From a checkpoint of a small masked image model: 6.7 epochs.
Rows from block 11 of a small masked image model, named by matrix and row number. Rows with one number within an expert belong to one neuron, the router's apart. Each number is 128 + 24 x the weight over its row's rms, rounded and kept within 0 to 255. All counts start at 0.
After each expert's rows are labels from the 100 images, of 14976, where the router gives the expert most weight on average: "lies over" is the class under the peak; "strongest on" is what is common among them. Only what is clearly more common there than usual is listed. The data: analogue clock faces.
# router: router (model.blocks.11.mlp.router.weight, 32x128, trained with AdamW), inputs 0-127
# up: expert up (model.blocks.11.mlp.up, 32x64x128), inputs 0-127
# down: expert down (model.blocks.11.mlp.down, 32x128x64, transposed), outputs 0-127

# expert 19
router.19 [118 155 145 100 114 148 120 106 124 149 127 185 145 143 124 133 149 156 112  90 129 118 118 106 139 130 166 115 147 133 114 130 147  71 140 160 107 130 114 149 135 180 136 129 137  89 138 132 125 136 187 128 133 110 166 171 169 121 159 104 133 132 142 146 125 167 137 132 142  95 113 152  97 148 136 186 154 160 127 134 151 113 126 150  93 168 138 125 115 116 105 103 124 149 143 123 117 149 104 110 129 134 124 146 107 143 160 140 164  94 117 126 122 112 174 119  86 107 150 124  62 138 129  91 110 125 119  59]
up.0 [133 138 162  80 139 115 172 127 136 107 120 131 157  93 142 137 139  56 123 160 136  91 115 147 125 142 165 120 136 124 119 114 169 104 156 146 101 152 147 153  74 113 128 112 149 115 189 128 132 132 121 123 118 112 151 123  84 131 115  88 111 118 140 136 144 126  87 122 156 110 137 128 165  81 143 127 102 183  85 108 146 119 140 119 129 120  82 121  97 145 141 125 156  87 126 147 125 111 176 147 125 114 106 126 115 154 125 131 147 149 115 139 118 149 187 160 113  85  94 143 117 163 142 123 129 134 114 130]
down.0 [102 139 131 161 140 125 110 152 109 146 124 136 128 138  86  97 129 136  86 146 123  60 168  87 115 125 152 124 157 134 128 145  85 128 159 114 140  92 135 138 157 160 121 125 113 153 115 115 133 168 131 124 132 133 143 124 113 123 131  90 142 133  97 133 131 149  88 127 136 111 113 125 112 210 122 136 112 129 127 105 109  46 141 150 104 112  77 108 116 132 160 146 152 132 188 121 101 135  92 147 115 154 140 104 123 133 120 109 142  80 128 154  86 114 104 128 123 113  94 113 148  97 136 144 130 150 127 153]
up.1 [ 91 142  91 179 100 126  92 163 151 127 109 117 146 133  88 142 147 147 120 155 179 132 114 133 110 103 144 105 151 121 142  82 138  95 117 126 162 115 147 139  96 114 127 124 108 167 131 149 118 137 133 122 103 104 124  91 139 143 157 133 158 143 105 171 114  88 176 174 131 153 134  95 145 113 107 119 125  94  76 157  74 128 132 109 110 131 132 173 128 121  99 138 136 119 109 133  96 121 106 115 153 136 101  79 122  77  93  92 118  88 133 118 129  98 136 154 145 109 134 124  96 116 119 129 113 126 161 144]
down.1 [174 119 125 115 118 122 103 153 114  86 154 136  91 134 123 129 153 123 137 160 132 134 118  97 132 154 136 117 135 154 120 145 147 121 133 152 134 159 131  72 170  97 121 131 120  85 112 149 136 147 166 123 139 118 123 108 143 105 123 139 165 106 147  66 127 128 158 135 133 153 109 182 124 172 163 101 160  89 107 140 127 136 119 139 128 123 182 128 102 120 130  75 133 117  98 129 166 125 106  73 140 129 111 161 125  98 129 177 133  74 137 140 147  94 125 121 134 130 129 125  89  90  86 106 154 106 120 111]
lies over: backdrop
strongest on: square case

# expert 7
router.7 [124 110 196 141 111 142 129  77 101 128 157  64 183 123 139 123 158 180 106 112 126  86 142 177 128 127 123 138 154 163 113 119 151 116 137 142 157 137 109 139 129 169 124 157 138 117 132 120 148 128 115 112 161 100 143 118 108 117 136 129 131  79 130 123 113 146 146 154 118  97 148 104 150 120 140 152  96 151 142 127 125 119 170 176 120 176 166 146 125 137 157 114 134 150 118 119 104 128  99 129 128 102 141 104 112 152 126 130  92 104 134 176 129 126 135 157 108 144 132 112  91 139 145  88  71 130 109 154]
up.0 [127 126 140 127 108 111 154 132 163 149 167 114 115 146 108 142 111 116 121 132 150 174 133 134 120  94 156 110 135 154 101 155  96 162 172  84 114 128 117 155  99 104 152 145  63  97 147 122 109 145 142 139  98 121 161 114 129  45  99 134  90 119  99 144 125 139 110 103 127 131  87 125 160 159 121 101 146  73 130 141 124 153 107 126 124  73 159 111 131 111 159 148 133 136 156 149 137 173 151 121 130 103 140 154 119 142 131  89 128 155 119 143 126 103  99 139 132 121 136 133 135 147 142 173 178 135 123 142]
down.0 [145 109 101 126 162 156 117 170 164 170 174 104 133 119 120  66 136 118 107 100 130 128 115 160 142 165 121 112 132 123 127 130  90 116 122 121 144 140 154 100  93 102  99 117 182 156 141 102 112 129  84 109 171 102 132 115  88  67  93 129 105 139 159 154  99 115  94  78 132 153 118 114 108 109 139 125 110 102  91 149 133 170 110  96 165 132 151  98 126 102 135 108 124 129  88 129 134 110 149 157 112 122 121 123 127 137 143 178 154 138 169 149 118 155 118 144 144 142 133 119 113 106 127 124 126 158 122 136]
up.1 [115 124 134 152 121 139 105 111 128 139 136 111  84 127 109 125 150 100 131 166 121 156 118 128 161 135 130 141 123 114 141 150 147 164 116 123 131 143 122 155 146 128 142 100  38  93 145 120 153 147 146 162 131 124 132 113 102  45  94 136 126  96 121 117 126 109 132 119 141 124 156 163 149 176 150 144 128 114 133 143 153 106 100 102 139 142 110 130 138 107  94 116 132 124 166  86 146 134 154 111 132 117 115 121  79 119 124 116 129 177 148 115 160 122 103 106 145 140  95 186 106 101 117 151 145 118 198 143]
down.1 [124 121 135 112 104 133 135 149 150  79  89 126  96 131 137 104 101 119 150  98 120 124 122 154 110 129 124 140 135 164 139 149 157 134 117 127 103 144 130 119 161 121 123 149 191 110 132 129 144 135 109 144 150  95 143  79 124  19 116 132 127 127 131 153 140  70 168 120 100 162 151 118 115 167 104 110 154 130  76 172 118 142 131 145 116 151 124 148 151 124 172  79  95 139 128 137 102 125  90 145 137 120 115 123  95 132 129 107 112 125 140  99 144 149 125 163 147  98 161 145 115 124 146 126 139 117 113 144]
lies over: backdrop
strongest on: square case; dark face

# expert 10
router.10 [126 125 127 115 118 128 139 146 125  98 142 135 119 168 110 122 110 123 114 133 155 128 112 110 134 120  95 137 152 130 100 107 132  47 126 143 125 147 134 120 133 109 116 120 111 123 120 115 120 184 168 163 162 107  86 134 158  94 118 121  92 163 131  83 122 130 109  93 171 128 120 125 144 136 191 128 167 144 141 127 153 126 135  90 119 148 139 128 110 166 179 129 138 122 104 121 130 137 143 124 147 164 131 121 173 108 136 118 132 131 153 110 140 132 143 175 144 149 152 166 173 156  91 163 165 198 126 116]
up.1 [108 131 139 128  78 115 137  85  98 120 125 112 130 100 131 133  97 133  72 155 161 105 132 138  82  99 122 112  80 130  90  68 166 107 114 144 121 148 140 103 102 140 137 115 136 103 127 112 134 133 118 107 111 141 127 115 138 153 127 105 123  81 142 104  96 155 132 113  82 136  94 162 126 128 133 127  93 121  99 102 105 154 107  89 133 146 131  79 151 137 120 131  97 121 138  79 146 138 138 143 105 107 156 124 159 150 111 147 149 167 122 196 130 130 102 156 151 126 138  90 110 134 135 171 108  98 150 126]
down.1 [182 148 136 155  69 163 112  96  99 120 108 147 138 101 126 113 134 126 117 129 134 100 135 122 138 157 145 140 126  96 125 142  81 128 111  95 148  87 116 147 109 126 104 130 129 149 160  90 164 148 112 105 173 165 143 168 120 127 137 134 176 142 110 124 127 140 155 134  96 170  97 152  86 119 158 142 130  92  86 119 133 156 123 123 109 140 123 106 170 122 110  95  76 120 126 128 107 130  62 118 116 128 121  78 149 149  93 124 121 138 134  94 147 136 142 138 135 131 107 145  90 139 100 160 105 127 148 105]
up.2 [127 129 116  77 146 161 118 120 127 161 122 158 134 117  83 140 135 138 141 130 132 128 127 157 184 118  96 141 150 134  98  83 141 119 135 125 162  76 143 144 130 144 135 136 112 162 100 104 108 132 118  98 180 107 132  84 122 157 145 113 122 171 181 111 117 121  99 103 150 142 122 128 136  99 127 121 144 134  89  91 142 124 160 149 132 138 140 143 124 123 148 126 178 162 160 150 148  95 102 149 137 157 160 131 140 118 151 172  99 155 136  78 121  91 161 173 118 139 126 135 129 175 124 143 123 132 114 174]
down.2 [125 135 108  72  63 108 157 189 144 143 140  97 106 144 112 165 116 143 109 122 112 163 140 137 139 115 100  93 130 117 158 114 154 124 103 157 122 135 141 133 150  58 161 115 113 123 128 147 134 116  98 115 120 111 133 132 122 143 112 145 134 104  90 110 145 133 162 116 134 126 154 128 166 117  75 138 124 138 142 126 136 113 113  72  82 105 194 109 133 126  92 102 107 140 116 125 158 152 145 116 125 140 138 165  93 130 115 128 113 110 108 152 115 147 138 129 153 167 147 117 177  94 155 115 103 153 137 118]
lies over: face
strongest on: square case

# expert 20
router.20 [109 104 122 118 152 107 127 125 105 177 118 151 132 120 110 143  96 166 140 128 146 129 121 115 143 134 141 138 106 120 114 135 173  81 134 109 114  98 115 140 125  91 141 112 155 128 138 127 108 152 195 148 120 121 129 162 122 149 143 139 115 106  91 140 134 134 128 190 171  64 110 132 115 123 101  77 104  84 104 130 121 167 134 107 101 129 104  82 145 107 113 154 115  97 152 125 181 126 148 119 131 135 146 126 158 126 131 150 171 118 130 119 137 100 105 100 137  99 113  95 174 103 133 149 144 178 157 115]
up.0 [156 103  98 133 117 103 133 133 130 142 133 186 106 171 139 129 149 157  98 127  98 160 116 136 117  95 102  98 140 127 123 147 141 167 147 163 136 110  92 123 151 127 152 111 126 113 156 137 107 114  94 115 146  98 102 142 116 129 113 112 143 133 204 169 117 114 133 160 167 127 102  73 136 128 107 102 122 142 122 174 157 105 143  94 112  58 133 137 134 138 115 151 170 119 153 112 124 168 160 137 132 108 118 108 121 161 152 135 150 137 145 143 116 103 122 115 124 139 112  85 163 153 128 179 126 127 164 134]
down.0 [136 137 124 129 158 162 129 139 117 150 155  95 129 139 120 142  82 143 126 136  98  90  93  77 150 133 191  98  97 106 102 133 142 111 150 105 118 130 144 134  84 103 179 108 130 131 106 117 157 159 103 141  76 141 126 126 124 128 123 127 105 120  69 127 178  94 112 124 156 165 136 145 129 112 123 128 116 155 111 126 148 146 106  92 146 116 116 126 147 129  94 139  73 156 144 131 107  80 130 141 127 100 123 143 126 104 133 136 100 163  98 166 126 148 147 128 185 134 116 166 147 124 116 156 127  93 116 156]
up.1 [114  90 129  91 152 119 111 158  79  97 106 160 129 130 154 106 141 159 142  82  84 141 126 108 166 116 110 104 123 122 137 148 109 114 143 148 162 122 115 141 122 118 119 136 150 117 108 164 109 130 154 108 139 109 127 172 100 122 155 113  94  73  98 123  98 114 144 145 125 113 114 116 149 150  93 136 159 132 101 119  94 103 183 121 122 126 143 132  86 108 142 130 106 104 139 147 149 122 160 121 153 105 120 101  56  92  94 130 136 139 132 158 102 116  96 137  89 141  72 126 166 149 131 130  97 119 141 154]
down.1 [147 126 148 126 141 104 111 170 120 119 174 166  96 126 109 137 154 115 164 145 140 103 109 119 117 136 115 135 109 144 153 149 160 111 126 171  91 149  78  96 134  73 113 140  97 105 107 150  93 157 128  82  93 152 113 169 134 144 127  97 114 156 128 137 142 127 171 174 144 110 118 118 147  91 142 128 133 125 143 158 156 115 119 106 132 145 155 101 148 134 135 148 159 137 172 115 188  89 155  93 106 129 113 107 149 126 136 135 154 156 142 121 169 128 122  98 157 138  90 120  74 119 129  98 126 129 135 126]
lies over: backdrop
strongest on: square case; dark face

# expert 25
router.25 [147 137 138 117  92 181 127 137  96 131 122 137 127 118 111 135 132 117 127 107 124 130 115  99 160 158 127 102 136 133 122 138 171 125 131  83 155 126 125 126  98 149 110 170 150 108 138 167 136  45  73 114 170 154 145 133 105 171 152 131 131 142 113  96 156 125 131  96 163 117 150 115 148 153 113  61 147 117 163 101 112 105 139 144 122 126 207 111 177 144 148 128 146 112 156 128 154 126 146 116 123 108 138  91 144 128 106 131 112 160 150  94 109 102 126 137 134 117 141 107 123 118 161 150 115 111 131 140]
up.0 [ 98 127 120 125 146 123 126 144 154 103 116 123 132  86 157 127 131 143 158 181 129  99  95 115 107 147 133  59 152 158 116 125 103 142 141 141 145 148 107 128 150 153 108 139 124 155 139 130 180  97 137 143 147 125 130 129  73 145 106  95 138 107 129 141 111 115  69 144 127 131 106 123 118 118 102 117 137 119 135 117 132 127 125 118 124 144 149 111 155 113  78 111 102 164 178 177 107 153 130 146 115  85 154 124  77 164 158 124 102 144 101 171 185 154 149 103 151 122  99 128  94 103 106 117 138 100 135 135]
down.0 [104 135 160 152 119 136 113 137 161 132 122 110  98 161 131 170 161 139 101 143 134 135 118 133 116 113 103  99 130  81 150 130 189 135 126 148 163 162 113 156 163 129 143  80 125  85  86 133 166 133 146 128 135  85 135 112 128 140 114 135 133 113 105  82 116 141 114 122 141  96 126 119 128  77 119 128 113 164 142 125 157 136 136 127 117 123 138 124 134 138 143 159 167 116 101  89 144  98 136 118 169 100  96 135 154 139 131 145 170 115 130 155 131 145 179  47 136 152 127 146 111 103  84 130  85 118 126 111]
up.1 [109 105 125 157 139  89 134 115 128 119  99 126 130 114 111 115 140 170 117 117 169 141 166 134 164 104 118  94 122 149 140 158 117 135  68 116 141 192 114  97 100 119 126 173 142 135 120 139 103 125 111 155 122 124 115 151 147 130 119 125 169 186 121 142 114 141  81 134 151 121 174 102 109 148 107 164 107 124 140 111 109 123 122 131 151 126 132 164 115 132 142 130 129  93 136 150 139 111  97  66 150 141 133 157 122 137 117 114 137 115 115 110 144  98 148  84 138 147  95 110 139 169 114 146  95 134 112 211]
down.1 [129 138 129 149 128 140 145 114 175 101  83 132 132 159 135 127  64  58 154 142 102 149  90 109  98 157 106 105 117 133 106 119 139  93 169  95 145 112  90 125  99 129 108 127 119 128 118 131 115 155 162 148 111 106 152 119 137 118 108 125 149 147 118 110 140  85 145 144 114 112 119 111 138 139 107 110 118 114 135 106 139 143 126 110 154 157 114 150 122 155 119 162 132 140 170 126  85 142 103  98 134 154 127 111 151 161  99 108 170 109 115 135 112 124 217 109 159 133 103 162 116 149 112  77 131 126 117 150]
lies over: face
strongest on: dark face

# expert 27
router.27 [130 151 139 129 144 118 134 138 144 150 141 157 139 161 128 134  85 108 165 131 150 132 127 132 119 134 136 144 120 108 133 114 118 165 116 132 112 121 136  97 147  90 109  79  90 149 115 160  99 108 102 118 133 118 110 134 131 104 163 130 120 145 110 106 114 118 111  92  85 120 145 119  57 120 216 128 121 132 106 116 116  86 151  88 126 126  86 105 135 156 134 129 105  91 128 125  77 130 127 109 124 126 105 105 153 138 117 172 135 132 136 112 153 118 114 169 134 161 129 114 106 147  87 162 134 178  83  85]
up.0 [ 92 112 138  92 132 130 126  87 109 139 123 135 124  87 116  95 144 144 146 151 113 141 120 121 155 127 104 154 130 100 118  90  65 164 102 114 155 123 132 169 121 178 113  81 152 137 124  94 147 134 148 121 144 125 120 154 129 114 155 127 125 120 209 133 108  88 126 134 120 133 127 144 100 118 151 110 133 139 153 130 156 156 141 149 118  97 141 120 117 159 111 112 185 138 144 145 115 140  86 140 143 154 142 105 104  84 139 147  86 148 142 168  82 129 136 117 172 113 101  80 103 125 126 148 144 157 140 118]
down.0 [142  98 116  54 116 102  94 133 135 139 132 155 119 115 101 150 155 111 136 151 113 116 129 144 128 145 112 112  93 111 137 117 106 121  83 156  94 146 116 107 137 119 171  94 119 117 102 124 147  89 161 111 154 114 145 163 145 102 141  99 154 127  66  90 119 130 125 142 131 176 137 163 114 135 151 154 164 128 131 115 168 117  63  94 115 128  86 137 143  88 156 111 127  99 111 129 147 139 114 148 135 125 121 127  82 164 145 125 120 151  99 111 107 133 136 150 132 133  79 148 131 133 111  83 103 106 145 155]
up.1 [ 97 124 116 113 161 149 124 118  96 122 112 128 123 116 115 129 116 130 108 146 113 143 141  89 164 158 129 123 150 145 141  61 109 131 117 109 122 105 171  98 134 139 137 143 114 138 131 169 126 106 132 113 121 126 185 118 125 173 172 119 151 142 125 115 144 133 127 130 112 122 115 104  94 116 128  85 137 184 107 121  60 109 104 143 111  93 154  90 146 115 108 140 149 144 111 106 121 149 161 118 124 177 173 105 133 122 202 140 127 111 105 159 168 155 153 138 135 119 125 145  79 160 105 148 111 141 140 125]
down.1 [132 106 116  99 116  76 147 165 153 121  95  96 119 130 120 134 119 164 116 106 150 151 141 147 150 121 154 129 116 115 115  60 108 138 165 153 141 116 108 150 142  45 102  67 125  98 127 141 130 145 155 130  87 145 120 123 107 168 129 135  85 126 152 144 172 145 142  89 133 144 132 139 130 172 116 157 173  80 113 138 134 138 150  82 130 117 117 162 126 129 143 106 123 120 152 109  90 171 148 161 166 133 135 111 128 122 120 109 121 142 112 111 113 124 128 104  98 128 169 140 145 127 138 104 127 155 116 129]
lies over: backdrop
strongest on: square case; dark face

# expert 0
router.0 [106 105 114 103 110 119 135 140 109 135 146 110  91 122 131 101 142 134 126 145 104 143 140 132 121 133  86  92 173 159 124 116 162 159 137 118 120 131 117 119 135 212 169  95 159 139 106  82 111  84 104 107 107 131 118 142 147  80 147 103 117 132  93 139 168 151 110 106 122 125 126 123 162 103 138 137 105 162 144 120 125 130  82  95 149  94 124 130 112 127 110 131 131 124  92 143 147 130 141 122 107 128  91 112 153 118 134  97 105  80 129 145 127 108 145 117  80 175 111 124 112 126  59 129 149  92 118  97]
up.1 [132 124 127 100 145  80 115 111 148 127 103 110 120 108 143 152 136  83 117 137  90 145 107 139 122 126 177 118 153 147 120  75  70 130 149 162 137 168 110  94 135 116 145 121 105 134 137 152 137 129 106 137 107 133 107 135 147 144 142  97 103 147 135 100 122 114 152 158 145 144 117  96 157  88 109 140 125 168 128 108 189 189 158 136 146 133 147 127  88 129 127 120 127 122 163 134 170 134 161 130 143 129 114 156 125 145 123 145 143 138  98 140 139 103 113 123 120 141  99 129 142 131  40 134  97  97  78 124]
down.1 [128 120 129 138 126 173 126 128 119  83 154 132 158 157 180 124 200  79 121 111 118  96  98 109 135 150 153  81 123 111 133 119  81 159 141 125 105 140 136 158 132 136 162  98 135 141 124 144 135 132 127 125 141 143 142 115 133  87 147 115 129 132 138 100  92 111 181 123  76 130 117 103 134 138 197 133 164 142 154 156  66 168 122 110 114 109  93 119 119 112 128 125 147 135 157 159 146 101 136  95 108  90 103 134 132 133 160 108 135 155 169 122 158 131 130 138 119 137 140 120 121 158 137 167 120 124 136 127]
up.2 [145 138 110 121 148 106 167 126 111 160 164  90 140 127 154 117 167 100  98 114 121 131 135 100 161 170 121 147 118 106 124 123 160 133  97 134 122 108 110 128 131 140 117  87 106 153 120 106 118 145 125 118 117 115 127  99 174 120 149  80 172 108 111 108 122  83 122 123 131 110 163 131 145 135  85 158 141  72 120 119 170 150 129  98 136 112 146 143 149 130 122 109 135 143  86 134 125  93 119 146  95 118  84 137 160 201 162 146 152  94 114 136 122 108 104 106 126 105 139 118 155 129 129  87 107 127 185 158]
down.2 [ 93 133 115 133 108  96  95 123 141 133 108  91  99 112  86 150 135 180  91 130 134 149 167 122 151 125 149 117 127  89 136 108 145 101  79 122 148 124 169 119 139 128 130 113 119 138 137  90 126 126 140 148 159 138 114 150  89 112 157 166 114 120  94 148 123 154 110  85 213 114 159 128 119 110 102 110 151 137 143 135 113 130 120 121 112 128 127 172 165 137 126 120 127 160 160 146 136 146 144 144  84 103 131 156 130 142 117 183 100 104 138 142 134 158  91 145 121 137 132 159 121 109  90 100 131 153 175 161]
lies over: face
strongest on: dark face; square case

# expert 1
router.1 [112 138 153 133 123 157 107 129 152 146 109 111 113  92 111 135 148 133 124 116 131 129 128 144  94 144 125 190 130 179 141 134 124 116 134 145 169 118 152 122 105 164 121 176 139 139 145 109 128 144 142 119 138 109 169 116 156 110  66 141 156 140 149 103 126 136 151 122 136 101 142 139 177 133 148 171 124 110 160 161 163 112 160 174 133 101 170 156 106 136 131  80 136 158 137 129 120 200 140 134 129 126 113 131  90 160 112 151 120 135 113 157 100 130 126 116  78 137  99  91  99 166  99 118  92 126 130 140]
up.0 [116 133 137 162 133 132 149 137  93  69 101 123 153 148 133 132  99 128 121  70 162 130 119 109 168 156  95 135 135 101 129 129 124 154 137 131 127 122  95 144  81 142 111  92 136 123 148 128 105 104 155 138 123 101  97  90 110 136 121 102 152 137 146 129 153 132 166  94  91 112  95 118 170 120 115 114 105 152 116 134 117 120 125 108 118  96 142 102 133 142 123 140 130 141  97 112 168  69  90 147 163 132  90 106 118  88 163 121 116  64 131 115 141 118 130  70  86 134 143 114 126  99 110 130 111 132 173 153]
down.0 [ 97 125 142 157 134 125 115 138 131 152 145 154 150 132 102 172 169  98 127 136  89 122 136  83 136 143  84 133 119 112 154 132 128 117 123 171 135 156 117 179 160 143 145 119 116 171 147  89 119 157 103 171 122  88 122 125 119 161 131 142 157  97  73 107 159 163 149 132 149 166 152 148 139 149 178 109 162 166 110  98 116 116 192  99 145 103 114 129 113 131 129 138 126 113 108 132  83 116 123 146 159 104 142 137 106 123 109 112 147 111 116  97 112 120  69 106 116 125 122 138 126 132 142 161 127 124 120 162]
up.1 [126 133 119 108  97 138 134  91 149 121 156 140 137 153  80 158 125 127 129 159 119 140 138 153 140 107 125 135 127 107 167 148 140 136 123 104 116 145 139 118 120 143 128 136  70 120 162 117 149 107 114 116 116 182 159 112 138 120 114 151 133 146 128 134 111  72 100 114 127  97  90 112 185 132  87 173 132 155 144 150 151 134 127 138 139 121 154 161 136 147 130 203 113 168 124  96 144 119 120 128 113  80 126 124 148  84 124 105 155 136 118 134 132 129 110 155 135 108  99 132 102 113 142 120 142 200 183  93]
down.1 [107 146 158 164 133 113 139 125  95 132 137 118 123 117 106 146  99 116 126 102 136 133 142 101  92 153 152 140 143  74 122 123 143 132 126  84 159 142 105 132 150  99  68 121 167 116  97 118 141 104 135 168 137 115 125 177 146 107 129 102 143 113 123 124 147 168 122 122 119 129 100 114 131 161 106 140  96 112 149  90  79 132 146 131 111 136 144 207 120  87 138 177 128 145 102 158 136 107 154 120 128 117 160 132 109 119 139 170 164 108 134  84 127 115 131 147 152 117 106  94 145 110 151 141  82 164  98 106]
lies over: backdrop
strongest on: square case; dark face